From a checkpoint of a small spectrogram VQ-VAE: decoder widths [64, 128, 256, 256], batches of 64.
Rows from block 0 of the decoder, named by matrix and row number. Rows with one number belong to one channel. Each number is 200 + 40 x the weight over its row's rms, rounded and kept within 0 to 999. All counts start at 0. After the name is the row's rms in percent of the matrix's.
# convs0: first 3x3 conv (decoder.mid.0.convs.0.weight, 256x256x3x3), inputs 24-47, a 3x3 kernel for each
# convs1: second 3x3 conv (decoder.mid.0.convs.1.weight, 256x256x3x3, transposed), outputs 24-47, a 3x3 kernel for each
convs0.53,106,180,207,141,171,254,158,192,159,166,198,216,175,194,210,147,240,306,215,168,244,188,142,292,177,201,235,175,179,206,170,190,179,195,195,253,245,121,172,172,219,196,189,169,153,172,244,164,201,179,226,127,229,137,207,256,257,194,145,191,178,237,162,140,235,201,232,192,243,185,208,213,204,175,269,221,185,228,207,206,161,194,247,223,191,229,206,213,197,165,213,237,260,250,295,209,224,237,185,130,180,295,194,82,180,231,186,158,195,209,211,135,204,201,113,241,271,168,196,234,196,164,235,210,223,229,251,185,222,259,251,190,247,130,262,174,104,191,202,211,255,155,231,203,213,125,206,211,203,148,231,211,196,142,252,213,194,252,217,209,217,224,232,191,206,191,222,141,192,209,207,304,242,181,262,223,241,239,161,136,271,185,200,202,119,204,152,224,200,210,270,187,171,213,192,231,179,212,189,235,198,162,238,234,170,147,233,88,187,188,152,196,203,210,171,166,151
convs0.54,103,177,191,200,199,202,241,257,186,241,131,159,145,103,261,137,180,212,199,171,164,148,170,180,262,147,162,183,189,190,249,202,193,193,171,241,232,200,163,218,228,224,248,215,240,187,180,208,222,157,172,199,225,222,189,111,266,104,172,242,243,181,189,215,195,163,185,173,183,221,213,195,164,213,233,213,219,214,242,154,160,143,125,133,221,226,166,247,196,219,209,223,154,165,213,203,192,158,200,229,256,178,162,198,138,191,223,210,203,197,205,228,221,250,174,228,226,180,230,250,190,189,118,174,181,243,137,205,263,187,266,215,235,204,170,185,173,262,161,190,150,205,158,223,186,190,207,159,164,128,129,216,178,112,166,229,246,192,207,240,188,212,146,189,160,172,148,194,200,191,230,195,305,212,185,165,162,149,197,212,275,227,137,226,203,177,263,205,221,260,249,217,279,249,196,222,188,244,93,142,167,221,178,149,260,200,124,124,255,187,166,141,145,154,206,177,170
convs0.55,107,224,215,179,232,221,179,104,178,210,150,187,193,220,259,184,209,183,221,164,211,189,129,51,98,227,206,144,194,152,290,186,200,252,204,231,219,192,221,261,224,275,280,169,232,95,186,254,280,227,160,194,169,151,163,194,227,227,175,190,202,219,233,203,249,171,204,176,146,195,256,253,177,221,178,132,142,142,160,207,200,189,207,167,149,186,231,201,159,229,176,196,217,179,184,210,175,166,189,250,216,158,226,168,220,177,147,179,202,190,198,140,170,200,296,184,196,196,134,143,137,220,233,156,171,104,124,168,212,247,230,243,188,178,175,202,230,210,269,232,167,175,174,146,196,181,180,210,243,169,242,143,191,195,202,267,310,176,136,170,165,151,147,200,160,175,188,207,211,189,211,124,153,220,159,203,234,210,246,196,200,217,186,170,198,225,193,166,193,227,176,187,242,213,181,235,167,164,205,146,149,131,171,151,163,200,259,136,184,200,227,182,217,221,197,156,150
convs0.56,097,227,206,216,219,208,153,241,197,185,114,142,123,195,211,209,270,202,235,149,173,240,230,246,190,191,214,128,192,197,131,178,148,216,282,220,170,217,247,193,113,202,253,159,247,251,213,253,181,152,258,231,213,166,139,174,246,239,184,151,84,272,243,336,215,218,220,207,190,215,187,223,247,167,150,213,138,203,233,154,143,214,224,171,151,169,199,186,173,235,229,171,197,193,160,170,243,210,181,208,217,241,219,119,163,233,192,209,176,207,194,223,211,180,212,242,195,170,198,188,191,200,116,199,158,184,199,214,195,235,238,235,224,172,205,172,235,235,188,207,187,200,135,206,166,332,218,269,140,198,174,187,193,244,213,189,229,224,290,318,158,178,256,241,207,197,220,261,254,132,203,134,172,129,136,222,166,185,177,210,223,202,206,220,214,180,195,201,179,192,102,138,219,207,193,157,218,239,245,178,248,192,174,200,183,257,268,191,265,254,279,233,184,172,227,239,196
convs0.57,104,190,203,136,210,204,199,182,231,262,248,226,235,159,201,221,198,264,179,184,156,237,195,195,170,224,189,158,242,234,133,220,155,236,145,226,204,246,310,223,189,248,219,161,227,253,124,296,171,241,143,247,177,235,138,93,302,199,230,132,210,149,204,190,180,183,197,189,171,221,170,203,205,285,299,240,235,184,208,208,196,228,115,167,218,188,137,140,248,283,193,138,203,210,257,188,282,252,228,192,211,153,206,210,228,160,154,245,248,167,179,208,247,194,206,194,215,177,154,145,204,214,268,199,184,157,267,210,221,183,187,186,201,158,176,209,227,168,154,201,182,158,158,213,208,251,209,235,197,230,177,177,207,196,154,194,147,215,274,242,188,169,115,168,192,209,202,261,225,177,164,184,183,157,150,195,160,187,230,213,245,204,183,246,258,171,187,233,226,165,277,209,244,187,199,231,256,222,282,199,232,211,231,160,163,222,164,177,280,202,155,200,233,196,207,230,152
convs0.58,096,203,160,185,193,257,158,208,209,188,169,197,162,178,202,139,139,164,189,203,183,244,217,182,211,282,194,231,150,185,253,225,136,184,225,172,193,212,204,203,192,210,175,199,167,167,192,122,223,158,231,150,213,199,243,192,190,274,187,298,175,172,233,188,256,200,149,231,342,185,218,246,247,194,157,166,200,186,184,163,162,157,248,204,204,178,185,226,155,229,206,211,234,165,177,230,150,158,145,120,167,209,268,177,260,190,209,120,206,188,202,207,215,244,238,189,260,156,162,196,137,198,251,305,179,180,168,193,173,231,213,194,177,234,209,210,226,231,272,247,148,173,177,154,216,218,232,208,224,191,233,194,218,215,261,151,214,244,89,187,214,176,190,162,200,125,164,202,252,175,192,151,224,165,214,180,209,176,199,247,215,221,229,168,230,213,259,200,286,221,120,103,218,131,218,200,229,217,212,248,190,194,220,242,231,198,235,165,176,209,189,194,206,195,208,133,188
convs0.59,108,129,184,237,213,192,166,131,204,195,123,232,147,235,122,197,183,149,206,221,167,87,173,227,225,184,165,188,230,152,252,277,178,234,287,227,147,248,124,180,235,276,225,194,182,211,226,242,144,193,215,218,237,143,244,187,146,178,248,189,165,114,192,312,185,209,237,153,234,191,170,214,134,175,198,247,167,191,207,150,196,306,233,170,150,219,193,266,144,134,215,155,204,164,177,128,231,177,178,200,176,215,171,194,154,225,170,268,148,192,201,213,166,219,178,200,229,212,202,226,134,178,181,156,210,193,207,200,162,203,178,265,260,219,211,118,154,213,220,277,169,176,226,193,204,209,160,203,187,249,184,226,196,114,163,244,181,66,241,257,178,177,222,215,203,260,139,185,167,200,176,177,277,218,246,200,135,184,214,216,231,150,260,238,154,221,307,192,161,251,291,241,208,208,237,277,175,172,167,179,220,178,177,210,201,189,260,176,184,210,235,198,163,214,196,204,175
convs0.60,108,208,185,173,231,185,216,187,147,177,223,250,253,184,204,178,203,123,189,210,251,174,219,132,172,215,227,209,226,246,143,219,256,161,280,246,154,232,159,160,230,278,235,258,194,126,206,228,208,234,127,218,274,198,222,279,204,188,234,115,301,202,220,167,213,229,177,220,214,255,196,216,206,144,201,190,200,167,257,171,244,179,228,185,212,192,233,183,186,191,134,179,221,147,114,281,254,143,125,250,173,194,245,193,167,164,162,161,170,158,128,216,212,152,240,200,165,173,202,195,211,189,198,257,180,226,206,199,197,203,273,177,181,166,200,181,233,250,192,258,236,178,196,216,135,201,220,188,232,203,190,130,257,271,193,222,259,229,268,280,165,218,155,224,231,201,254,231,214,237,161,261,192,196,226,183,193,216,215,198,179,171,145,206,217,153,195,204,154,143,228,176,152,163,168,122,176,187,249,159,229,232,242,177,133,189,210,220,210,223,267,182,198,192,181,215,201
convs0.61,096,205,196,235,137,224,180,199,251,254,165,119,160,223,200,191,275,206,281,250,158,146,185,135,158,163,157,168,162,212,186,241,208,208,228,243,267,175,215,103,253,234,240,253,167,258,166,209,134,252,266,232,220,184,217,158,161,198,157,215,225,181,236,274,251,185,258,109,189,138,180,229,259,214,167,181,170,202,196,140,141,155,133,181,204,150,141,113,228,165,174,126,149,229,172,198,173,229,257,222,171,157,129,164,129,185,172,165,160,136,185,215,215,201,222,213,201,151,248,195,121,178,157,163,158,257,108,214,221,255,255,130,198,161,189,222,211,251,253,263,208,254,153,192,168,173,254,221,143,168,174,235,239,181,146,170,230,219,197,160,158,218,203,259,267,175,211,183,139,163,144,209,182,262,111,170,176,166,164,225,256,226,224,240,173,210,171,171,176,221,248,194,157,167,269,254,192,230,167,185,212,101,150,228,184,213,143,137,224,215,233,204,138,184,217,201,246
convs0.62,100,192,162,199,146,139,227,214,176,193,194,244,206,171,169,222,143,188,201,236,244,176,165,142,208,177,244,247,245,208,236,298,210,232,164,220,265,231,138,186,129,302,202,161,287,284,218,246,191,231,194,136,289,148,174,187,157,185,218,264,202,240,118,231,208,192,171,246,217,232,183,175,257,188,233,181,215,179,187,281,248,228,210,199,239,242,219,313,118,123,224,200,208,196,175,283,217,277,126,185,151,158,145,269,155,254,257,168,101,178,189,235,192,241,253,196,149,187,233,165,263,184,183,167,178,161,284,250,198,227,258,204,128,148,198,152,258,156,166,149,242,199,198,246,253,204,261,213,152,291,241,210,230,206,190,213,256,166,220,181,240,166,206,126,192,105,242,137,228,182,265,189,233,222,238,202,189,126,171,195,217,154,136,206,214,151,226,215,113,173,210,225,164,173,154,187,302,214,217,195,181,147,240,260,207,160,195,92,192,198,191,215,241,233,203,259,200
convs0.63,100,193,185,189,183,230,199,221,174,149,202,117,225,100,187,160,222,266,219,168,147,176,194,208,238,299,235,159,278,225,248,132,178,177,218,213,165,234,216,113,237,246,203,210,213,185,223,164,225,208,178,237,318,167,245,157,200,125,212,246,216,151,195,247,278,242,198,184,232,210,187,188,133,195,153,143,140,125,198,240,261,308,88,147,186,234,224,212,244,166,164,245,226,148,199,254,232,185,164,181,201,213,210,233,192,154,160,168,239,177,166,140,208,199,223,200,234,270,241,198,267,217,170,220,230,159,185,280,186,216,111,172,173,182,171,167,196,211,206,241,193,233,178,231,252,189,177,129,213,146,180,139,243,135,188,224,244,217,190,232,183,200,198,154,187,174,186,172,139,220,140,219,245,182,206,135,196,199,202,243,203,148,179,181,197,203,179,169,212,201,181,179,276,216,161,201,242,214,197,170,156,201,236,208,221,223,171,203,206,246,175,197,157,182,180,198,93
convs0.64,094,167,124,212,206,236,249,182,169,155,212,166,198,201,172,246,169,168,114,262,251,207,175,248,226,186,183,189,143,223,106,149,158,254,211,158,237,166,171,172,247,261,198,248,190,291,272,224,222,193,294,258,242,151,261,238,171,140,228,173,251,269,284,252,262,249,163,191,204,188,207,190,210,210,169,212,212,223,233,173,168,222,155,171,197,267,198,148,248,233,118,223,231,188,204,171,252,190,203,212,228,225,162,206,174,142,104,213,144,197,168,180,182,168,167,216,197,295,204,203,157,152,139,163,219,180,189,217,216,169,178,221,195,140,168,161,209,254,177,167,171,174,206,246,212,204,253,185,197,171,174,154,148,182,210,185,181,151,231,212,238,234,144,186,161,217,203,166,247,273,209,237,248,187,208,188,149,246,237,267,188,130,220,166,303,189,174,254,168,212,120,214,190,245,294,252,176,189,209,184,277,216,178,216,260,155,187,217,183,258,216,206,196,242,239,186,252
convs0.65,107,207,231,223,226,193,142,255,169,175,242,252,174,236,211,219,216,154,173,179,229,135,232,231,172,135,193,159,117,168,228,207,252,140,217,261,206,196,147,142,206,127,215,165,207,196,164,249,193,206,227,268,194,236,172,263,248,201,159,189,208,203,237,234,205,178,262,108,128,242,203,190,212,188,140,129,183,228,204,138,197,206,216,227,214,175,207,182,238,149,205,179,167,246,194,271,260,255,235,195,209,141,233,228,243,182,153,172,194,187,234,264,209,198,261,220,247,126,201,193,191,175,127,190,156,179,150,174,179,190,209,167,182,222,241,196,255,242,236,222,229,200,221,282,176,219,196,234,236,155,169,230,173,203,245,238,154,200,196,220,218,164,126,236,103,170,175,181,210,143,279,171,238,210,231,259,236,291,140,175,213,234,236,261,265,203,195,177,165,163,205,197,182,251,154,222,174,178,205,194,234,239,100,269,180,176,205,252,220,209,203,156,120,249,200,155,193
convs0.66,094,178,173,155,179,179,151,192,223,210,226,242,210,122,210,149,199,180,220,205,195,214,198,164,193,183,122,252,208,154,247,181,215,226,248,208,174,236,243,206,200,196,136,214,257,245,199,277,200,260,160,226,220,177,209,189,191,230,185,248,267,155,232,225,187,189,215,199,189,135,228,240,159,194,215,203,190,195,216,196,234,190,57,215,148,218,210,249,197,197,292,175,203,229,173,238,178,169,173,147,231,174,211,184,194,206,253,226,188,122,205,119,223,227,220,194,194,217,194,198,215,211,202,237,144,319,269,216,180,222,212,209,228,185,190,159,180,204,253,139,136,195,219,242,268,148,151,197,233,288,258,132,169,131,120,226,207,273,214,172,234,167,202,212,217,224,217,185,214,188,222,161,243,206,183,207,179,260,258,211,169,198,141,151,178,125,208,156,214,308,276,206,224,191,183,201,169,192,224,196,201,234,140,183,190,242,183,251,203,228,175,252,276,220,245,229,197
convs0.67,092,151,160,184,211,194,187,217,211,208,161,160,284,233,138,167,219,247,227,199,155,158,65,242,252,223,185,206,155,158,258,206,231,182,161,189,184,190,187,180,241,197,231,220,156,197,185,272,157,211,234,216,219,128,108,150,199,120,195,196,130,185,196,233,238,241,185,220,233,221,154,148,254,213,209,256,206,230,227,246,253,249,218,138,170,266,179,126,219,107,185,183,175,244,219,160,131,103,152,221,199,123,215,237,221,172,150,187,249,166,240,173,140,199,140,161,129,230,229,263,195,205,237,152,157,192,260,208,220,168,327,219,181,134,264,209,131,193,166,188,222,171,211,233,208,228,228,253,155,207,160,178,198,192,232,284,159,149,208,139,102,148,224,190,153,170,155,240,286,203,196,233,174,163,223,246,115,203,150,175,191,259,179,216,248,269,229,239,194,267,183,211,205,209,140,172,209,192,232,232,207,228,185,165,254,188,243,170,149,237,204,245,189,212,238,245,159
convs0.68,097,133,210,207,195,189,145,249,147,184,141,192,194,253,187,219,193,131,146,197,237,236,219,198,131,189,216,155,216,199,104,156,157,185,137,178,164,187,173,169,137,173,177,200,205,174,183,220,156,251,149,120,186,246,217,165,275,172,228,224,207,186,179,281,141,228,193,266,249,207,263,198,107,157,119,173,225,200,189,179,127,177,234,224,259,105,151,203,229,281,250,183,158,161,193,147,154,211,212,274,241,243,284,240,259,211,217,189,160,214,182,166,178,191,247,167,175,294,137,173,169,174,164,232,259,190,121,236,202,174,131,187,279,219,214,198,244,225,208,131,105,136,176,192,187,159,176,167,179,177,215,186,228,254,268,167,136,173,237,230,186,199,197,229,233,195,167,235,224,273,162,152,92,177,203,173,242,214,196,178,172,164,201,218,232,203,180,234,150,195,172,151,187,192,227,225,188,199,214,214,198,220,251,210,243,181,213,174,192,159,119,203,220,195,211,194,245
convs1.53,109,214,259,202,148,234,163,223,199,210,274,255,182,158,241,131,136,249,245,161,196,136,205,212,154,211,229,212,161,156,100,246,100,170,187,126,202,215,179,172,218,207,241,188,171,160,256,249,196,228,171,186,182,208,154,205,216,181,226,189,182,179,193,186,210,210,206,165,221,249,160,200,141,149,198,179,206,243,115,187,194,184,201,130,127,194,183,176,219,202,271,226,153,192,243,164,225,148,254,176,250,199,108,137,139,168,165,153,170,150,169,159,122,157,211,176,188,166,218,254,164,251,222,241,234,162,182,174,197,225,220,189,270,214,180,236,133,223,281,165,228,224,229,145,217,197,204,246,142,223,249,145,193,193,149,226,266,169,142,243,159,235,181,193,122,228,95,192,185,219,214,198,230,171,230,178,180,234,157,180,157,183,206,215,177,189,187,220,222,224,115,195,150,172,168,168,200,223,216,235,268,224,133,134,185,185,298,190,128,190,261,181,270,229,277,170,215
convs1.54,104,220,163,160,218,165,206,206,222,184,228,159,180,193,230,173,285,221,247,269,204,223,191,202,167,230,233,157,178,243,215,140,222,169,329,251,227,217,233,187,210,227,182,252,246,228,212,230,202,193,158,221,219,195,204,170,188,202,188,206,172,171,220,185,164,234,231,223,297,284,207,235,253,127,136,152,184,132,198,258,253,249,213,178,176,213,183,129,205,219,214,291,189,256,184,165,193,160,248,206,213,232,182,117,271,172,222,193,185,178,140,154,236,148,153,185,121,200,190,128,197,135,169,186,251,205,201,173,121,184,137,189,110,222,210,169,225,232,174,196,241,187,199,160,287,224,170,221,214,157,163,237,218,158,223,148,228,191,167,219,96,249,119,204,168,179,164,239,191,114,132,204,150,186,207,228,249,213,275,251,202,261,195,212,194,207,213,191,148,159,215,245,187,208,225,251,229,257,181,262,226,228,208,229,178,217,150,152,183,160,219,163,176,174,240,210,228
convs1.55,102,178,167,180,234,176,222,146,151,207,262,218,183,215,108,232,229,266,203,161,234,190,94,169,215,221,208,184,157,226,160,287,217,178,185,198,222,181,205,185,178,206,171,180,155,161,244,143,207,205,228,271,124,259,163,249,164,181,176,251,198,257,252,200,220,188,230,148,152,214,236,247,218,210,164,231,245,235,227,278,319,269,265,261,186,169,218,195,188,122,131,160,165,208,180,181,219,192,174,159,195,238,163,126,146,214,218,191,245,196,130,144,159,226,179,198,190,184,190,224,259,202,198,248,248,179,216,166,149,252,174,241,196,263,184,205,153,231,236,182,213,221,252,194,193,243,179,175,233,244,140,165,282,205,114,210,184,212,276,208,178,235,159,202,139,179,241,228,167,227,132,201,300,181,188,270,205,144,198,203,248,207,266,214,184,205,185,181,239,252,190,203,229,275,190,192,120,170,173,290,237,269,155,261,187,173,143,187,156,113,173,286,187,230,218,203,233
convs1.56,095,200,233,196,178,253,151,218,212,199,235,231,111,282,188,196,94,170,184,208,289,252,336,226,249,231,189,165,133,235,256,218,157,202,214,206,239,194,221,178,164,159,197,236,177,209,203,230,156,254,164,202,207,156,165,228,193,160,227,156,137,232,193,151,169,235,161,220,186,150,188,201,226,304,189,215,234,233,202,101,203,200,158,160,190,137,162,182,229,226,181,254,213,196,215,159,177,236,216,218,153,161,211,172,228,230,170,143,143,213,201,203,253,208,254,183,179,193,164,170,207,255,176,197,147,222,207,205,165,159,160,240,313,175,136,157,270,137,193,173,200,198,167,199,191,166,172,217,193,164,241,188,213,277,223,216,234,167,198,248,244,166,217,200,224,195,212,178,214,239,240,242,201,183,261,187,236,192,172,231,187,167,122,233,155,241,146,178,254,152,170,195,213,225,154,122,185,199,247,191,204,162,229,151,222,228,253,279,194,157,158,176,205,197,186,170,206
convs1.57,104,188,159,161,185,149,194,213,225,72,153,191,196,235,226,323,166,235,269,181,193,143,228,210,207,189,194,240,199,224,222,204,197,193,219,225,197,177,212,257,201,171,201,199,225,219,215,162,286,243,250,211,128,197,209,241,153,193,128,239,158,263,146,112,303,209,250,204,209,160,214,193,119,266,185,151,162,151,200,152,212,214,240,244,223,135,144,189,224,155,225,232,190,157,114,230,252,161,147,209,171,199,94,156,139,172,217,265,189,204,187,260,121,221,206,220,225,166,210,279,165,177,257,229,140,177,182,190,252,130,240,210,175,173,174,148,245,238,164,180,227,202,145,218,82,163,157,188,199,212,191,225,217,259,221,188,212,154,282,106,249,145,227,156,162,152,188,224,220,224,212,269,263,226,221,183,215,221,207,236,197,192,212,216,109,147,192,203,160,201,241,190,217,100,200,197,214,229,153,199,211,193,197,216,175,172,217,154,102,194,136,238,123,137,169,181,173
convs1.58,103,144,189,221,161,244,254,204,202,143,191,288,167,155,217,189,258,168,241,187,234,278,97,201,191,190,262,163,169,173,174,182,205,188,252,158,233,198,236,191,160,171,180,161,175,211,105,135,218,121,202,216,268,192,163,221,298,232,149,194,215,152,254,172,173,206,193,200,162,229,222,194,211,166,207,229,224,192,179,209,242,326,195,217,311,211,208,231,181,328,255,225,260,202,227,218,118,292,178,179,203,186,226,172,175,167,198,198,237,251,183,192,168,157,177,127,123,171,213,194,257,152,222,233,187,156,146,202,201,160,203,118,274,198,172,197,186,194,168,178,215,206,202,216,219,157,211,258,191,180,201,232,208,172,169,235,231,172,233,195,170,241,216,203,170,224,182,159,240,178,154,198,261,249,217,228,186,187,226,177,216,194,213,176,193,184,147,204,194,133,251,155,190,153,191,156,171,170,263,266,228,277,201,170,202,171,287,217,176,222,240,195,211,196,179,178,186
convs1.59,103,165,180,162,193,178,239,132,183,196,188,263,187,164,234,235,247,223,174,197,155,211,264,137,236,72,220,141,182,129,308,197,184,281,239,242,230,241,164,219,242,185,199,254,287,122,231,168,272,228,256,199,178,104,197,205,254,190,180,249,206,182,180,207,197,188,177,249,206,199,209,205,212,184,184,159,125,226,210,133,117,278,187,222,298,135,231,169,223,209,208,219,222,193,224,129,182,222,218,182,214,104,201,160,153,149,201,179,251,142,228,197,193,228,218,221,174,179,226,154,235,183,143,211,151,207,285,163,156,163,217,168,244,176,184,187,259,130,125,180,199,244,157,281,179,250,229,200,183,124,238,176,210,195,234,250,142,250,187,223,238,240,223,176,240,239,231,223,158,208,264,192,211,180,233,173,216,191,168,197,172,164,233,249,280,216,213,197,136,204,206,95,186,194,196,169,206,202,213,183,213,190,177,191,218,202,140,255,232,220,219,225,243,213,239,273,219
convs1.60,106,224,237,170,182,187,224,208,193,234,156,176,203,221,177,216,221,258,179,267,202,193,184,82,235,155,163,204,197,184,131,202,198,199,228,209,205,249,148,248,112,256,249,189,218,198,152,229,239,209,222,192,162,181,169,222,170,218,157,170,191,205,147,143,213,173,198,224,224,167,202,240,181,193,227,247,180,192,177,231,230,210,238,244,235,218,124,282,250,233,95,215,156,162,194,241,214,217,186,224,237,214,190,209,82,197,166,252,220,210,176,133,189,268,171,187,171,244,236,138,219,241,244,160,185,231,264,208,269,141,251,134,178,189,193,183,223,208,184,221,214,176,175,221,187,231,250,274,196,196,221,194,169,192,200,185,193,273,187,245,156,257,214,198,235,148,140,282,192,224,164,246,137,167,133,111,191,208,173,218,186,164,228,234,178,183,205,201,205,155,262,223,224,195,181,293,177,207,260,167,184,114,195,203,232,217,225,279,115,201,137,227,179,198,154,216,171
convs1.61,095,137,167,181,173,218,197,200,139,227,204,237,181,178,196,199,240,209,177,146,205,149,195,196,185,248,203,155,174,131,215,150,249,180,156,238,243,122,166,153,168,187,250,219,201,202,237,116,235,221,167,219,237,207,184,255,192,222,260,170,184,313,205,186,176,169,145,204,251,173,312,177,246,273,231,287,289,261,237,182,268,221,203,217,240,170,213,139,177,232,210,202,297,242,219,121,139,176,185,259,169,164,132,260,234,261,198,209,152,205,170,181,245,119,178,152,178,176,144,182,267,250,196,171,236,230,155,186,219,188,189,215,289,196,189,183,233,202,207,228,222,210,233,162,135,201,260,215,174,243,139,176,154,244,192,168,222,219,241,193,196,206,194,193,229,261,207,270,232,196,190,124,196,229,192,173,211,179,233,272,135,193,132,173,245,224,164,151,208,148,168,236,190,256,237,240,247,236,162,278,149,214,178,215,166,210,161,296,159,156,146,164,148,198,213,167,218
convs1.62,099,191,195,227,202,167,173,203,215,214,214,206,180,203,178,244,236,228,213,187,137,238,230,241,178,190,180,186,209,237,151,237,138,156,310,172,173,206,145,215,244,217,205,191,203,205,200,130,134,139,159,297,164,147,166,143,211,249,228,231,269,220,195,259,173,139,213,187,177,263,207,199,194,235,204,199,190,136,272,210,292,182,191,265,248,247,188,226,180,270,184,175,152,129,224,326,134,189,175,264,167,165,195,149,66,265,168,196,145,145,182,220,235,177,210,236,201,189,235,254,213,133,163,206,229,175,239,194,136,241,238,174,167,210,160,218,160,227,233,181,251,173,210,184,162,202,146,194,170,199,194,201,173,81,223,207,203,163,200,252,234,198,256,187,190,165,185,216,171,207,197,195,207,149,303,135,187,239,210,148,118,183,138,179,177,82,204,185,227,204,201,203,208,267,207,167,126,166,216,229,238,231,134,202,189,220,204,245,142,222,193,227,152,235,208,185,175
convs1.63,097,121,202,158,141,185,301,258,218,267,208,262,232,216,209,131,232,227,185,193,213,250,196,188,156,181,288,225,189,233,172,217,184,114,186,131,119,169,186,196,199,189,215,195,191,184,239,135,259,287,237,179,221,209,227,164,231,230,229,181,166,154,232,170,168,192,192,151,166,268,186,215,150,218,127,242,218,151,146,179,188,253,184,220,237,182,161,210,199,198,239,147,204,154,185,153,143,203,182,248,202,169,236,243,193,124,240,173,228,166,174,255,256,235,317,211,245,183,241,203,149,192,200,196,233,166,218,196,235,176,193,166,346,198,156,192,179,200,171,155,248,225,253,161,214,205,259,247,241,235,181,257,211,242,195,218,132,199,154,220,183,232,315,158,213,272,173,207,187,235,175,192,161,137,144,158,240,301,213,200,202,186,170,177,100,177,235,172,202,175,212,226,141,233,130,325,264,275,217,236,171,166,174,158,202,251,248,146,282,203,249,192,187,178,189,205,218
convs1.64,086,202,231,144,234,182,206,184,218,191,72,193,265,238,199,272,222,208,180,195,188,191,190,181,173,301,214,126,168,242,235,197,188,194,205,262,269,179,200,189,152,181,201,226,237,157,179,205,281,249,226,238,234,225,155,224,256,212,227,191,151,200,179,185,166,171,180,291,227,166,203,235,257,170,208,154,213,253,232,163,194,238,223,207,211,228,209,196,246,199,143,240,130,183,183,174,197,177,187,187,133,169,127,207,190,211,219,203,153,182,208,189,155,243,184,186,191,238,198,228,182,179,165,248,209,168,195,178,225,167,191,180,163,200,199,265,257,211,156,232,209,202,209,209,190,156,276,204,187,201,266,190,197,255,256,227,154,170,225,223,264,200,289,254,198,225,220,224,172,201,148,137,135,218,201,222,206,180,322,200,210,202,123,104,112,194,205,157,152,173,166,201,211,208,211,175,177,176,200,227,216,196,173,192,170,196,229,214,187,141,198,174,227,227,254,243,174
convs1.65,108,216,184,186,245,187,179,235,160,184,226,223,232,233,171,265,239,151,241,186,175,228,213,162,192,188,258,198,316,205,234,228,179,153,236,132,250,188,187,223,189,199,240,212,233,207,215,262,144,204,226,253,226,186,248,231,263,310,143,245,187,150,240,270,185,176,206,217,251,199,175,212,234,165,190,125,228,228,304,166,242,253,212,208,205,300,226,174,179,243,206,192,187,183,213,171,157,146,242,227,182,195,226,221,195,229,152,242,229,204,196,197,165,215,245,206,172,237,166,129,158,221,233,205,205,264,149,145,215,172,123,159,77,186,177,159,154,245,195,162,219,179,156,230,193,156,169,207,203,186,209,228,250,210,181,209,183,195,265,180,110,180,163,233,225,140,222,150,199,188,240,185,150,155,167,190,185,203,166,217,203,262,150,173,194,217,167,218,204,151,213,201,206,183,221,147,126,188,265,188,171,265,239,196,190,248,198,161,253,195,242,185,219,151,168,145,182
convs1.66,096,165,158,206,221,153,224,185,207,104,126,215,121,278,240,207,150,127,220,248,182,267,200,135,186,187,237,218,173,213,251,233,240,173,268,289,292,219,154,131,178,211,211,159,148,225,256,200,200,157,195,159,219,166,143,130,207,144,201,178,222,215,219,200,179,156,177,189,162,191,181,185,164,171,158,168,194,168,236,171,170,190,192,255,233,280,186,213,194,189,205,176,209,173,180,226,176,186,193,244,177,219,140,195,199,162,193,184,251,217,232,255,177,228,185,201,205,191,237,175,140,219,157,121,129,218,219,226,195,160,227,196,163,177,140,224,161,226,178,163,180,219,223,260,244,183,192,217,191,189,196,142,206,155,217,211,167,163,170,206,245,303,241,171,166,192,164,207,178,197,217,170,227,221,162,179,201,141,271,251,230,233,182,139,240,155,160,167,244,171,270,199,198,148,213,173,168,202,170,253,134,142,201,264,198,206,133,229,180,177,103,244,206,141,176,258,228
convs1.67,088,242,255,190,217,191,189,198,155,202,176,129,303,261,232,189,205,212,155,234,180,186,213,239,245,185,183,233,114,116,275,138,261,181,245,163,179,209,202,188,190,212,253,235,193,192,169,200,196,203,185,169,215,192,206,203,209,226,221,155,202,201,180,165,167,240,206,243,232,254,154,199,201,179,176,256,173,194,157,253,225,158,135,178,164,282,130,221,170,189,205,135,208,222,238,172,186,226,235,221,186,234,168,187,126,187,157,265,158,219,198,243,275,181,221,214,236,207,232,172,172,257,208,247,306,196,217,186,253,227,222,125,256,217,242,152,204,291,180,134,179,194,174,186,141,185,251,170,203,176,318,206,281,111,220,212,173,256,244,161,134,299,233,278,222,220,236,235,150,193,209,190,183,238,177,176,244,249,196,201,203,136,130,229,154,186,176,204,203,212,193,261,168,194,215,201,206,150,119,100,160,181,178,255,244,289,192,202,156,112,156,142,202,242,248,248,179
convs1.68,094,232,285,265,147,140,117,191,136,266,201,161,207,243,200,267,226,223,233,150,180,216,134,163,200,155,125,240,202,139,190,156,254,252,245,226,183,227,235,277,245,217,160,198,217,154,239,214,123,226,191,243,197,202,198,197,254,214,162,206,208,263,163,227,190,233,155,282,220,205,203,174,187,173,206,200,188,260,290,199,158,184,172,278,178,223,147,172,137,216,217,233,323,187,227,191,96,114,226,165,122,153,143,138,172,134,252,185,212,252,198,262,190,227,192,204,217,145,152,197,185,178,278,229,180,224,235,156,214,182,211,195,187,167,146,172,223,225,189,185,209,256,225,215,193,240,223,197,193,237,198,192,267,208,171,198,248,195,128,173,156,202,228,213,227,223,140,201,207,192,246,207,174,210,148,112,193,225,221,143,217,238,90,234,164,191,173,234,221,208,156,71,223,172,207,167,312,214,158,249,229,304,227,176,254,119,199,145,176,220,237,209,206,217,166,146,211